{
  "model": "image classifier",
  "dataset": "drawn small creatures on textured ground",
  "train_examples": 101725,
  "image_size": 48,
  "crop_scale_min": 1,
  "horizontal_flip": true,
  "translate": 0.06,
  "targets": ["colour"],
  "num_classes": 12,
  "arch": "resnet",
  "norm": "layernorm",
  "activation": "relu",
  "drop_path": 0.2,
  "depths": [4, 4, 4],
  "kernel_size": 3,
  "stem": "single",
  "avg_pool_shortcut": true,
  "widths": [64, 128, 256],
  "label_smoothing": 0.2,
  "loss": "binary_cross_entropy",
  "init": "kaiming_normal",
  "residual_init": "none",
  "optimizer": "muon",
  "muon_scale": "match_rms_adamw",
  "lr": 0.0047,
  "momentum": 0.95,
  "nesterov": true,
  "orthogonalizer": "newton_schulz_5",
  "adamw_lr_other_params": 0.0021,
  "magnitude_pruning": 0.7,
  "steps": 13700,
  "batch_size": 64,
  "epochs": 8.6,
  "lr_schedule": "linear",
  "final_lr_fraction": 0.05,
  "warmup_steps": 1370,
  "weight_decay": 0.02,
  "adamw_weight_decay_other_params": 0.05
}
Rows from block 8, named by matrix and row number. Rows with one number belong to one channel. Each number is 128 + 32 x the weight over its row's rms, rounded and kept within 0 to 255. All counts start at 0. Numbers have three digits each. After the name is the row's rms in percent of the matrix's.
# convs0: first 3x3 conv, stride 2 (model.blocks.8.convs.0.weight, 256x128x3x3), inputs 81-89, a 3x3 kernel for each
# convs1: second 3x3 conv (model.blocks.8.convs.1.weight, 256x256x3x3, transposed), outputs 81-89, a 3x3 kernel for each
convs0.4 139:188128128187128128128128084128128128128128128128128128128157128128128128087098082128070128128128128128128128128093128128128128115128164144149128139128128128128166128128128128128148117128128128128128082128128128128058142128112198168128157193128
convs1.4 106:128218128128128128128065095128128128128128128128128128128128138064128128128128128128128178128128177128128156192176128128128128095003016128092128128066128128128128128086056128128128217220255128128128128128128128170125128128128128128128255128128
convs0.5 096:128128128128128128190179128136128128128128128128128128128128120162031118128128186128128128128128128128070128128128128211114128182128173128080064128128096128128128128128155158128128171161128128128128128128128128046095171192199128128128128196128
convs1.5 098:128128217112092128128128095128128128128080128128080128128128185128128186128087121128175091160171164128128058078075104128128059223128128128128128086128165128128128160128128145128128208168164186182194128128203128128128128128128128214128191128128
convs0.6 092:128128128128128128128128128128128128128096128150128128128128128190196128128128128128128128128128128128128128106128128128128185128137128082055044076097054104128128128128128128128128128128128128047128128128128128128128071051128128155128128128128
convs1.6 138:128107128057128128128128128084099128128128099128179128051128128255128129128128128128128128128177128128183164115128122069092128128128128181169128128165183128128109051093055038087054128154128128128128128128089128128128144128128128128128113128128
convs0.7 098:187128128128128094128128128128128128128128169128128128128062025128128128128128128005059066007083128054077128128128128128128081128117080086084128128128128128128128128128192128128128128128128128128128128128083128128128128128203128128128128128128
convs1.7 112:185203162128128128128128173128128128128076147128128185144128146148160128128128091128128128128128128128093128128128128128128128128074128047162166128128128128128128128128128078128097067072057128128128128082128128128128052056067088128128128128092
convs0.8 089:175128044227149084216128081000128128089164201085128128128128079128128076177128128037056128128128128128204128128086078213056128128128024128128193128128128128128128128128128128128128128128128172200128128101128128128128086128067044128128128171160
convs1.8 080:128128128128128128128096128228161158189128150128128128128128128128128128128128128128128128128128128061128091128128128128128128128128128128128128128086128217128128128128128128128128174128128128128166128128128128128225128128128139128083167128128
convs0.9 084:128128128128128128128128128151128128202199128241128128040128128128128128128128128128128128128128104128084105189128180128128128128128128128128128128128128128128128128128128128128128128128128197128203158128128044030128128068128128128128195175128
convs1.9 110:128128128110128128128128128166128169182128128128098128128128117128164159128128058128128128128128128128177128128107097128128128128128128128128076114128128128128128128097128128128128128128128145128128128128155128128128128175128204128128128128128
convs0.10 097:128165128128128168098128128107128073128094090128128128128128183094155174064061128128128128128128128128128128084128205053094128128128128073064096128128128128164128128128128128121128096054073236128100128128128160128128128128238128128128128091128
convs1.10 069:128128128128066128128128128128128169097128128128128128128128128128128128128128128128128128128155128128128128128041128128128128128128128173128128096128156128128128166128227128128128128038033128128128128128128049128106128128223128180128246128128
convs0.11 094:128196191128128081128086080128076128128084128000086128128128174037074128032067128128128128177128082128128128141128128128085068169128071069128163128128190128128237128128128096128112128128128196128128128128128128128128128043128128037084128128128
convs1.11 081:128128128128128128128128128128088128147034128172128128097128095062128128170128128128128128128128128085128128128128068128128088128056128128128128128128128128089057042059093128128128128128128128128031080128050128139128128128181128128194128128128
convs0.12 141:179161147128111128128061086087100046128171128128157128128128128128128158128092128077128128093128128091128128128128128150128128128097128128128128128128128128109115128128128128128128163158128128154128128128128128128128210128128128128128186191208
convs1.12 141:128128190128128128128218218193128128181128128128151128171128128121111128128187128128128128128170128113078038128173128128021128243208131128128075078128128128128128223128179083128128020038023155128128120105128107128128128128128128128087094082092
convs0.13 089:128128128128128128182171128128128076158128128128128138194128128128128128128128089128106128128128164128128204128128081128128128128128128128128128128128128128128149128128128128128128128128128165227128128128174128128052066128046128128128145065118
convs1.13 095:128128166079128128128128128128128118068128128128100128128077128128128128128128128128128128128178128128128128128128128128183167128128162128128128094128161128128128128185166109176128128181128178128184108128177128178147128128128128128128128128128
convs0.14 081:128128128128128128128128128128128128022128128038128128167128128174128128240093128128128128128128128186180180128128128128182128128128128128128161077128128128128128128128128128128128128128128128128128173236209128128128128052128128128128128128128
convs1.14 071:086128128128165098128158128172204128128128055128128128128080128128128128128128128128128128128128128128128128128128187128128128128128128128128066128128128128106128128128098127074128128082128128128128128128128128128128128128128128128128070128128
convs0.15 086:128128128128128128128128128128128128077128128057128128200215128180128128128128128128128184128128128128128128076128128085128128089128089128128183128128128128058128233128128155079061185128128128128230058128128128128128128128128128128128128128060
convs1.15 102:218237205128128128128128128128128128128128128128128194090097128128128128128128194128128128128128083128128081128107128128124086094161128128128128128128128128128128139128128128128128085128085128179167128128125103128128128128128128128089049128128
convs0.16 094:128128128128128128128128128128128128128128128128110128128128128160128128128081128128200199128128128128128070128128078128128128128128128128128128128128128128128069152128128128128128128141128167128128128128128128128128128128079128128128128128128
convs1.16 075:205128061173128015207128128128094098128128128128128128128128088128128101128128128128128217118120128073128128128128189079128128128128128128071128182128128128128128094128080128128128033128128128128128128128128085128128128057128128138128128175128
convs0.17 096:128096099184128128128128080084128128128128128072128128128128128128128181198183128128128128171128128128128128128082108128104128128128128170171128169128128092109128128128128128161128128128128128128128128128128128128128128128076128128128128128128
convs1.17 053:128128128128128128128128128128128128128128128128128128128128128128128128128128128128255128128229128128128190128128128172183128128128128087128128128128128061128128128128128128128128128240199128096128128063128050128056128128128128128105128128092
convs0.18 123:128099114128128128128128128128128128128128128128128128128128128128128128058107114128156128170188157128104077168142128128128128128128100128155128128128128128077128128144163018085128088128128128128128075072128128128128128128128128094128128128128
convs1.18 149:096128096128184160128128156128128128128064178128107128110109102128128095135150128162128128146177128146128128128128090128126128044075096128128128128123128185080165128128128088128128128200195128081128128128128255128159128171128112128128128140097
convs0.19 095:128128128128128128128073091128174128128128128128128193128128054078128128095128128128128128128128181070128163164128128128128128128128128128128128128128128128128128034049092128124128235128128128128128128118128128128128128074128128128128128060128
convs1.19 092:081096094098128128128128128128128167061128128128128169128167230128128128128149134113128093128128128049128128128073128189151147128128128128128128128084099172128128234128128128128128061128000128255255128128128229128128128063128128070128128128128
convs0.20 082:128128128128128128128128128128128128128128128128128128128042128128128182128205158128128128216183128128128128115128128128128128128128128128128128128128128128128128128128128128128128128128128128128094128128044128128128128072128128128196180128207
convs1.20 085:128128081097128128128128128060079128128128163066128141191128128189128195143128128128128128128077128128128044128128128128187128200128128128128128128128128122128128128128129128128128210180128128157128128128208128128128201128128128128128215128128
convs0.21 078:128132136128128128128128128128128092128170128128128128144128128128128215102128128128128128128128208128128168128128128128128128128128128067128128128128128128128128128128128128128128128208191128176128128128128132128128128128148128128128128118128
convs1.21 077:083128182043062128128077141128128128128183128128128128128085099084088128128128128192128155128055098128128128128128128128128128128128160035128128128128063128178128104070128128217235128128128128077128128128128128128207128128128128128128035128128
convs0.22 094:128128128128128128181235166090128128146151128128128128044128176128128128128128128094102128128128128128128128128128098128128128128128128081128128128179128076128128128128128128128199148128128128128128055128219128128128214196128128128128128128128
convs1.22 086:128128128069128098128228128085128077128128128128128187128127102182128128228101128128128128128128128128128089128128128128186164128128128128128128128128128128067071082128128128128068212193128128128128074128128128128128128109128128128128128128103
convs0.23 106:128128128165128128128128128128059128229167128128128128128128128166128128222177128128128128128128091128128128128128128128128128128185173128128076128128128128128102199128128128128162128128128128128128147201169232128128082054128128095128071090128
convs1.23 129:128128180093111128128128128128128170124128128128124128107128128128128128128128128052128128128128179181128204067084128128128128081128161128128105128128128094128105128214128128227128128128055128179255128184255128226128080037013094128128061128128
convs0.24 081:079128128106128128128128128128128128081128128128128201128128128164198173157141128128128128161128128149128128128128128204128128182128128128128128150163174128128128128128128128128128128081128128128128222128128128128128028128128081184139128164151
convs1.24 125:128128128128046078139064128089100061095128128128128164128128128128128128128159128128128128128128128128188128152155128128128147070128128128134172128100128172128082163128128128166128159170170128128128151128114128128059192162128128128098128128128
convs0.25 103:128128128128128080174128084128128085128128169255128128128128241071128128128128128128128128128128128210214128105128190128128128128128128168172128128185161128169128128128128128092128128057128139128114066128128128128128069103041128128128128128128
convs1.25 100:128128192050128128092057128128128128089128079128056128105128128128128103128128162230116128255128128247128000128128128128128181099026088128128128128128128222128128093128128128128128128127090182128128128128063128173169128121128128128158128128097
convs0.26 083:168128128128083072128128128128095128128128128128128128128060112073128058224128128128128172128154128128128128128128128128128068128128128154128128194128128218128191128128142199128128128128128128128128186128128058128128128128255128114128128136185
convs1.26 072:128128128128128128128128131128128095128078101204128168128089081128128128128128128128209128128128185128222163189090128128128128000049078128128128128128128128128128128128128128128128128203128125128128128128159128128180128128128179128128232128128
convs0.27 105:128128128128128097128111079228238174128167128084128128128128128128128128102128128128128128128128128128128128128128128128128128128128128128128128128128128128078128128128128128128128128128128128128089128128128128128128208215128128128128128128058
convs1.27 115:128092165128064079128128128128128128080111128079101128128128122128152128128128128128187128128128128062067128128128128128128128178128206155167128128140128183128166204176203162168170084128128128182146128128128163168182044128143128128167128128128
convs0.28 107:128079128128110128128107128200085128199085128194128128128051128162128128083128128128128128128128128128128128179128128128128128084128128128128026128128128128128128077128128128128128192109128069128128128128128128128202128128128128128128128128162
convs1.28 102:157128128128128128128128128085128128059128155128128206128128128128128128128057128128128183128128128185099128128128214082128128048080128128128128128128128128128093180234187089128064128128091202128128188128128128128128066128128128128128162128128
convs0.29 065:128128128128128128128128128128172128128128128128128128128128128128128128128051128128128162128128128172128128128128128043128128128128128128128128128128128128128128128128128128075128128128128128015128128128115128128128128128128128128134128128128
convs1.29 087:128128128128046128128128128171128166128128128078128069128128128083128028128128128099128137128128076128128086162158128128088128128165128128128128128128128128184128128153181065128128128105128128083128128128194128209128064067037128128069054072058
convs0.30 102:128128128128128128128159189207128128128128128128128173128128128128128087128128146128089128128159128128128194161128160128128142128128128128088101128099085128128128128128128128128128080128128128128117128128128128128170174128089128128128194128221
convs1.30 090:024128128227128128128128128081128107128170128128128128128128188128128128128128128128128034128128159128128128098128188128128176128196184128095118058048086128105128087128142128128054128200128128128167128128128128128128128102128073128128128128128
convs0.31 086:128128128082084128090128128236255128210247128190252048128128128128128128128128128128085061128128128128128128071128128128128128087128128193171150128128074128128128128128128128128128128128068128181172128128128128128128128128070128128093128190078
convs1.31 098:128128128128100128128111094128166128189128128193150128128128128128128128128128072128055057128128128128128128128101128174128128192076093128183128128128128128184128128128103128128093128128128128128128128146128219192167128128156128128163184213128
convs0.32 089:079092128083071128128128128128128128068128128128128128234208200128128128128158128062128128128128128128082128128092128128128128080101128128092081128128128128128128204128128206128128189128128128128128128128128128128128074128128128128128128172128
convs1.32 116:128128128128156128078128128128128128128088128095128128088128128192128128128128128128103128068128128128128128000047047108110084194180236128180128128128171058084128128128128084150128128128128128128128128128128094128128173128174128128128168128081
convs0.33 150:128128160080128176028111159128128128128128174068094128010128154073128183128183190081128128128128128128128111128177194128128160088057072128128128116128128128128128158128128128096128128082080128089128128128128103128255128128128128128128215128013
convs1.33 102:128128142074128128128080128128128128086065128128128128128128128128128128123128128128128128088114128128054128072128128128128128128255177128128128002128128072072128128128128128128078128128128128139128128128128128181128128128128128128128128128079
convs0.34 096:128128128128168128128128128128128128168139128128128128128128128128173128128173128128128076128069128128128090069128067128164128128128128128128128128128128128128128128128182128128128128128171097128227128128191188128128128128128165128128167151177
convs1.34 149:128128128128065128157128128128099128128097072128128061079128128128128128128128128128128095128136128026128074085086063128128128153128149128129170128128128140128128128103109128128128174128159128128169128098068128128104194206128151128088128128128
convs0.35 095:169171128173128128190196128128128128128128128135128128128128187128128236128128128128128188128128128128070128165128212128128164089091128128128128078128152048128165128128128128101128128094128128128213149128128128128128128128128032128128128128128
convs1.35 084:182149195128128128128128084123128128128128128128059128128128128128128128178128183128128041172128128128128128128076128128128190164128128128128128128128128066128128128128128128167128128128128128128128128216128128151128155068128128128128128128128
convs0.36 083:168128149128128128128128128128018128146128128128128128080128128128128199016067128128094128128066128128128157128070128128128128196162128078128128128128128128128061128128128128128128128128128076128128128128167128128128157188128128128128128128128
convs1.36 094:128128151128196128128203128128128128128128153128128128128128128128128163128128128128128128128089169100050128128128128087128128128128128128170165128156172191128128128128128034128163061041070128128163128085076128128179128128128162128128128128128
convs0.37 092:086128128067128128128207245128128128128187128177112078021043036128128128128128128181199174128128128128128128102083128199159198128128202128128128128128128128078128051128108128128128128075000190128128128128128128128128128128054128128128166128128
convs1.37 079:128128128076049128059093128128128128104128063128128128128128128128128063128128128128228128128128128128128211128174128128128128192128178128128128128128128128128128197185161088128182053128008091128128128128128109128128104128128073084128075128128
convs0.38 114:180106038252128114240178108128128165128105128128128128099128076066128128128128128145128128128128128128128128208128081183128128206128128128128128128162128128128128077092128059069083128051054082128128061128128128128117128180128077128128082101128
convs1.38 137:095096128163128128153128128187128176253128128128091115128214128162128119128128128128128154128128128128128086128096128087128128128128128172128091191128128156128128128128128128128128004037038128128093128128067000090029128128128128128128128128128
convs0.39 089:128128211082110128061055128128128128128128128196195128128128128128128128099082123080128128128128128128128128177195128128128128089128128128128128098128128128128128128128128128128128196128128128128128083128128057128128225128085128128128182128128
convs1.39 091:128128128128128128128165128198200128128128077218128128128217128128128128128155128194128128128128128128061128128128128128128017128138128191192128128128128128128128170128128171128199128128166128128128128166050190172033219128128128128128128174128
convs0.40 078:128128128128128098096128087128128128182179128165128042128128128128128158128128128128128128128128128186172128065128128049128168084128128088091068094128077128128065188128128128128128128128128166128128128128128128128128232128128128128128128250128
convs1.40 105:060128092128128128128128128128230229128189201072128128128203171128128128128128128128191128128128128055157086080074058128128094128162128128128128128128128128128078128128128080128128088128086128128128081128128071128036128128128128128128128128149
convs0.41 086:128128128128128128128128128067046128076098128128128128128128107141186128128128128063071080171146166180128128128128073128081128128175128128128086167147128090128128128128128128128128128084128128128128128140128128128128180128128162128128216128156
convs1.41 112:128128168122128185128128128128128128058128128077128170128051128150128167046128159128128174128128128128128067128128128128128128152128067128128128128128128128128128197170167167174128208128128128128128128051128128128128128128128128128128177163070
convs0.42 088:128128128128085128128128128128128128128128128213137128128007046128044083128128128128128128128130180128128128128128128087128128128128128128101128079039128128128154128128128128128128173128128170128039128128128128128128128103128128228204128128153
convs1.42 099:128128128128128150171207155128128128128128128128128037128128107204162128128159128182134164057128128128128198128128101128189128066128128128128105128128128128128128049128128128128128128167128128000094089089128129128128128128128128128128089128131
convs0.43 091:128128128128128128208128128253148128229128043221128128128079128128128128072082128128128171128128128128128039128128103190128128128128128128128128100128055128128128128128156128128128128128147128081064128128031128062128128128128128128231056128104
convs1.43 089:128128214128081202128128128128128128128128128128031065128128128128128128128128128128128128128128128128128170128096096128128128090128128128128128128128128128128128128128128128128128164164141089128235128247193128192128128128086203088103128070128
convs0.44 086:128128128195128128128128128128069128146128081206128128128128128198128128128128128128083060128128128128128061128128128094128128062128128128128128128128128128128128128128128128128088234190164128128128075074199128128221128128128182128128209208183
convs1.44 082:128128128128124128128230128128128128128128094128128128128108128128128128199153128128128128128128128128128128215128128174128128128128091160128128191128128128128128196128128128128128100045053128157128128128128128074128072128128128128128088136128
convs0.45 115:080128128092128128060128128128128202077128128026073128221128128128128128128128128189182188206128128207128128128128147128128155128128128128128128128128128090128166202128128190148128190128055128128096128180128128128128128128073128090128128128128
convs1.45 092:074109128128107128128128128168161173128128128128128128128128089117128128128128173061128128079128128128128128128128128154164128128182186194128128128128128060128128128128128175153128203128128128066128128128128128128128128128128128128128026128021
convs0.46 096:081128128128128128128128128128128128128128128128128128128180162128128128128046000128103128128128128128128128128128128128128128186128128101128059128128086164159128128128128128104128128128128128128249072128219128128128074062128128128128128128128
convs1.46 063:128178209128128128128128128128128128128128128128128128128128113128128128128128128128128128128128128128128128128128128128128128128128128128228128121128128128128177128128128128136128128128128128128128128101128128128128220128182128128128128036128
convs0.47 100:128128128128075128128128128128128128128082128135150146095128128083128128128128101128128200128128128061066128128085128128128128128128128128128128082128128128128128064128128069081128109128128128128060128085128128128128128128031196128062251128000
convs1.47 101:128128128128128128128205128128128128128128152128128178068107128128128153156128128128128128128128128128128100128128128128128171128128128185128128128128144128083128080082128128146174128128128173177128087128128128128181177128128145146123128128128
convs0.48 105:255255212211184128128128061128128128128128128096128128184188128128128136128128128079095089128128128157128128128128128215203128214192128179200128128128197128128211103128128050128128000128128128128128103128128128071057128128128128128128128128128
convs1.48 146:128176175128128128128128064128128151128128128128114128128155128128128128128128128128128158128083156128128128128096128145128128038071041128128100128128128179128128128097128112128128128180128094128128172128160128144178128188128128128128128165133
convs0.49 087:128128128128128128194128128098128128092128088128218128078128128128128049128128128067128128154128128128128128128206128166128128170128128128128030128128128158193171128168161078128128128128187163143013067128128128128128092128128128128128095128128
convs1.49 076:128128128128128073128245239128128173118102128128128128128128128128128078202128128128128128128128128054128128128128176072128128211053128128128077128128128120128128128128128178193209061128128078128128128128108128128128191128128128128053128128128
convs0.50 108:128128128128128086153128095197128070128128128188128021167128107128128128097063091128196128107174183086128170128128128128128128128128128128128128164128128128128128128168128128128128090128128128128224151128061128128089128128128128128128181128128
convs1.50 078:151128128128128104128128128128128128128128128128128128092128128087062128128128128128048128128128082128051060128128128173128128128128128128128128128077170128128162128128128128128128128128048103128190128128255184128128128177128128128128128128045
convs0.51 081:128128128128128128128128128128128128128128079128128128128128128128128128128051128128128128128128128128128061128128106167128128128128128161128168128128128128102128128128128128128128128128128128128128128128128128128200128128128128210128246128083
convs1.51 059:059128128128128128128240128128128128128128128128128128041095049128128128128128128128128128128128128128128128128128128128128128128128128058090035128128128202128128080128087128188128128128128128128128062128128072128223128128128128128128001128128
convs0.52 103:096128147128128128128077065128128128128128128161128128128128128106128128128076128063128128128218231128190211128128128128098128128128128128167170128128128172128128233128128188128128212184248128128128128128040128128128128128104087128128114104043
convs1.52 091:128078076195128128128128128128128128198128128110128049175128163128084128128128086128128128128128128128128128128128049128128128202128128128128128128128128128168128128128128128172128128128113098128095128128128050093064128128178128128128123128128
convs0.53 076:128128128167180128180177128128128128128128128128128128111000128128128128128058128128128128128128128128128032128128128128128024191128067081045050154128128128128128128128128128128128128128128128128128128128040244148128128128128177128128128128128
convs1.53 108:128128128128128137128128128128128128093133094128128128113073128097128128128128128128128080128128128128128128160128081176128064179128083128174128128128128128128128128159167019014128056063064084128249077152128128204201128128128128128101128107128
convs0.54 084:128128181128128199191128128160207128128163128128211128183228156180209128180128079128097098128128128128128128128128128128128128128109128128205225067128128063128128128128128128128128128128091128128194229128128128128077128128062128128128128128128
convs1.54 084:128128146091128023128128073128128128128128128128128202128191128128022128128128128128000012128096128172128128128128128128128128128128153178128128128128156128128128128181215128204128084128128128169128128128128128128128128094155128128165128128219
convs0.55 086:128128128128128128128167128035078128128128128128177128205128170213219200197203128055128128069128128128096128195128128128128128128128128128128128128156128031128128128128128056139128128153128128128128172244167010128128065128128128143128128128128
convs1.55 071:128128128013128128061128128128128128128128128128128192086128128128128128077010128165128128128128128128128128070107128092128240128128218128128128128128128159128128128128128128128128128128128128128128128128128128128128128128128128128128128128128
convs0.56 071:128128128128128128128128075128123210190128128128128128253128128128128103128128128128128128128128128128191128128128128128128128075128128090128078094170128128128128128128128128128128107181205128128128128128018128172128128128236128228128128188128
convs1.56 091:128128128128128169128128128099128134128128128100128128128189128128128128128128197128128092128128128128128128164128128128128173128100128128128156128128169128128165073128128128128119128128128144128128090103069128128226128128199105128128128128128
convs0.57 082:128128128128128128128128128128128128128128075128128128128100128128128128175128181128128128128163189128128128128128128128128128128128128128156128128176128211167128165128128128128128128093112094128128128128128128128128193138128128128128128128128
convs1.57 090:128053128150128128128045128128128128128172128128128114128098081188128099195128128128128128128182128128128128205106126128128128068128128128128128204177128224164128128128128128128128128128128128128128128128128189128182088128128092128128090128053
convs0.58 092:128162206105128128108098128128128128128128128128128015128186161062128162065128128128209128128128128128128117171128168076096128075082088128128128128128128093128128128128128128197128128195128128128128090128068128135128155128128158110128128102128
convs1.58 088:128128128128128128128128128128128128128128128040128060128128128128123128128128128128186255128128214128128173078090128137189128128160204128187128128128128128128128102074128128178177128233241128188149128128128159128128128065128128090128163116078
convs0.59 109:128128128128128128090104095128128128128128128128128128128128080128180128128128128080128128128128128128128128191175128128168128128128128128128128128067128128128128128128128128128198128098048128128128092128128128133128128128128089128128128136173
convs1.59 106:078128107128128216128128128128128128128128128128128128128091128128128128128128152128128128082128128128128128128128128128128128128128105123095128128128128128128081128128128180166128148152128128128128128043050085128128150128128128128128150128164
convs0.60 102:105128128128128128128185128128128203128128128128128128128128128128180128128128128128128128128183161128128171177128128128128128128128167128128128128128128128128128128160128128128128128128038128128128128128128128213128179128128171128128233128163
convs1.60 090:128128128108128128128128128128192159128128128128099128128104128128128128128128184128083128128128128128161128062128097128128128079128128128128128128055163128128179128085109128128128128191255128128128128016128128128202202181128128154192128128128
convs0.61 097:128128128128128128095128128128111128233110110166128112128195208128145128105128128128109128128102128128128128113128128128128128128064034128086128128128128128128116128128128128182128128128128135128128063052128128128128128128000128128069072128128
convs1.61 082:128128128128083128128128128128128128200128128128045084128128128128128128090078128128128128128128128128128156074128128128128128074128166128128128068128114128128128128203128128128128095105076128128221128128159128199128128128128128128128128128092
convs0.62 098:089078128059128128128128185128128128128128128128088128128128128128128128128128128128128162128128108128128128065128128128128128205225195128128128128118101154128128128128128128156128092071128163218128128079054128128128128031128128128128128128128
convs1.62 097:128128128128128128128128128174128128128128085095128050128092128128128128158180128128128128128128193128128167128128089128128128128066078196128088128128128209128128128128188152128128099077000128154128093177128128158119128128128128128128128065128
convs0.63 088:218219189170188128128128128128128128128128128128128221162153128128158128128204128128094128128128128067128128205128128128128085174128128128128128078128194128128186128128128128128128128128182128128094128128128128128128222131128128128128128151229
convs1.63 096:077050128128128128128086128128128128095128128084064128128128128105128128128051128128165148128128128171128128128128205128046128128128128128104089128128128194128128128128092128213186128193128128128150104128128128160128128063128128128166128128128
convs0.64 062:128128128128128128128128179128128170174128128128051128189128128128128128128128067128128128128128128128128128059128128128128128220128128128128225128128128128128128067128128128152167087128128162255128128128128128128128081128128128128128055128128
convs1.64 042:128128128128128128128251128128128077128128025128128128128128128128128128128202128128128128026128128128128250128128128178128128128128128128128128128128128128128128128051128128222128128128128128128128128128173128128128128128128198128128128128128
convs0.65 125:128128128082110128090128128086089128128137128128128128038076128128128128163128128128088128080128144128128128104128168128128128052037040083128128128128128128105065175113061153128128048051049128128128128128128128128199140163128167178208177187128
convs1.65 151:094128152128128128128099128128128106128128094096099092128128186128128145119128128128128128111128128089068128057079076128128128143174202128128128128128128128128176157149186128128172067063070128128128168138140128128202128128153110128111116128103
convs0.66 095:128167194128157165128128128128149128128128086128128128128128101163128128155180128128128128128128078067056068191198128128128128128128128170176128172128106128128128128128128128128128128128128128128128128151188148134128128128128128088128128097128
convs1.66 102:128128128128071128158128128072128088164128128228128218128128128128128128180128195179128162128128128128128150255247255186178175039128069094128128198180128128128088152128094128128128096128128048084128080040044092128047128128128103128128128128128
convs0.67 084:128128128128175183183195184114128128070061128106128128040128128128176143098128128128128171061128128111128176128203232128203128128128128128128128128163178128159128128196128094128128177181139128128128093128098162128128060123128128128128128123128
convs1.67 092:128128128030128128145128197128128128128128128060128180128128128075023128128128128128128165128193162128128189128128128128128128218149128180128128128128128128128128128128128128128128056128128128198128128128093128049092128128128045128081128096128
convs0.68 088:128128174128128128128128128128128128128128128128128128128192128128240128128209128128100128128128128128128173128128128128128128128174128128059128128128128128128128128128168128128128128128229128128128241175043128128128128128128128128053225128128
convs1.68 092:128128223078128128210128128102128128128128128128128128052128077128109128128154158128128128128034128144042128128089100128128178128128205148128128128128128128067105128200255052198128128128128188128128128128128128128128128128128128128178154128128
convs0.69 086:128128128128128128128128128128128128147128128128128128128128128128128128128152128128128128184128128183179128079074128128128128167128128128128182154128128128128128128128128128173128128128128128079110128207128228128128128128178128184128075128128
convs1.69 132:095128096128103128128105062172146160128100083086081042128128128166128128128128164063128128065128021111128067128128035128128128128128128128128190128128128128128152128128128128177128158177151128161161128128128180128126209187204233128128140154128
convs0.70 093:128128182128128161128128128212190157128128128128128128128128128128128128128126128128128128128128128104128220128148186128128128128128066156128171128128128128145167128128168128128128128128128128128238128128128211128128213200128128128048129128081
convs1.70 076:128128128128128128128075064082128128128081083128091067128128128128128128128128128252128128128128071128128078128128058204176207128180180128128128128128128192128128078128128168128128128128128128128128128128128128128081128128201021128128128128128
convs0.71 109:128128128067128072089128080128128128128100128128128128061128128128128128128128128128197128128128128081128128063128097089128128067128128128128128128128128128128128128128128128128128176128081173128212128128190128113128128128128128128128128128128
convs1.71 086:179128128128080128128128128128128128128128128168128128128117051128128128103087069070128128128128128128128157128128128128128128128128114081128128074128128128128128128128128156172179255255255128128128128128128106128128128077128156128128155128128
convs0.72 095:128128128128128128128128171188172128204128128128128068104080128128128128128128128128128128128128128128128128088025000128068093188128128128107084128128188128128128128128128128128128064128128128128128181128128158128128128128046128128128128171128
convs1.72 106:128128052240128024128128131128128128128058128128094128066128128128128128097128128118074128086128128128128128128107128128128128128128128128179128114128128128128128110128153128128128160199190128128128166086128128061128136128128128086128128128128
convs0.73 092:056128085128128185128128168128128189128128128020128128128128128106128128128128128128176223128128128163128128128051067128178128128128128128128128128168193128128128128213128128128128074128128128128128083210128128188128167128128233128128128128190
convs1.73 104:096128128128128128128128203000077083051128128042128128081128128083064128128008066128128255128099156128093128197197183098067128089082128162128093149128061190128074128128128128193079128146128199152128099128190088078105083112128082128128074128128
convs0.74 080:128034128128128128128082128128128000128128128128235255128128196195213128128128128128046128128128128128190159128128092128128128128128128128128128128176191128128128128128068128128128128128128128128128165128184128128128128128128128128095128128189
convs1.74 078:048128066051128038128128128128128159128128128128128210082128128192128128128128050128128187128128196207128128128128174128128162057128128255196128128128178128128128128184190128248199077128128128196128128128128128128128128084128076128128128232229
convs0.75 102:128097128128128128128128128233128208187128128128128128128128154128116165128128128255223081170128102128128128128128128128162128128170128180187182128128128128128128128128068128128128128128128128128128128093128128128128128128230128128128128128077
convs1.75 082:128128128128128128128128064128128128128128128128128057128128070128128128128128128128128157128128128082128066128128128128128128128128128128128128128128128160128128128128128161179128128128128128128128128128128128128128116213255178128128160128095
convs0.76 099:128128128128128128204128128128128083128047071128128128128070128128128183128128128255236174180128128128123092128128187128128128158128128166128128128128128128128128099128101193128128206128128128128185169128128128064052205128128128128128186128128
convs1.76 082:128128128128128128128089128128128128128128084128094084128128170128205128128128172128128128128128128128128224128128128128128128108175128128053121128042128128128128085128128128128150128128179128128128128128219128128128128128128128128128128055128
convs0.77 115:128166128128128128128128110128105104183092087128053092061128128128128128128144165204128169184128128207128128128128128128083096128094085128213243128128128128079128128072128128128128128101128128128128128097128128068079184128128172128128128128128
convs1.77 097:128128128128128077128128128077075128034066079105082089128128128128128128128128128128128024128128128090128046177140128162183128128128128206128222128118226128128215128081098128128128128163209128128128128128128128128128178128128128128162218128128
convs0.78 114:128128106128128128128128128092128110128128128177173128128128128128128128128085080064128128128128156128128128128128128087099128128128148075128149128128176128128187128128090128128088019026001128128128128128128128055051201128128135128128128128128
convs1.78 108:128128128128128053128128041128128157128051128206128128128128128160164128128128128128169128128187173047076171128166128106091068128000034128128128128102056128077064163128042109128128128141140128128179128128128128153161101128128128128128128128128
convs0.79 103:128128185128162207128128128157128128128128102128128128128128203036128128128128128176128128186128128201128178128128128128128128062128128128128128128128128128128128128128128128128128128128170182128108128128128128128107128071128081026128128128128
convs1.79 091:055128128096128189048043128128128216128128164128100128128128128128128128128128128128177128128058124128128128085108128200128128128128128128128128128128128064128128128058051128128108075071101128155128128128128128128068128091128128128128113113128
convs0.80 122:020005037078076063128128075128128128128128128128134128000047062100081128128128128107094103115128128128128101128084128128128128128128128065128092128128079083099128128128128128128128128128128128137128128128157128128128210154128128054128069128128
convs1.80 131:160128128128128128173143128066128128128128128146128151128128128128128128128128128128162209085128128128128170128128128151128128128146133128128128128128128128128106164128157128128128128128128128128128128128128128128128128128128166128128230168099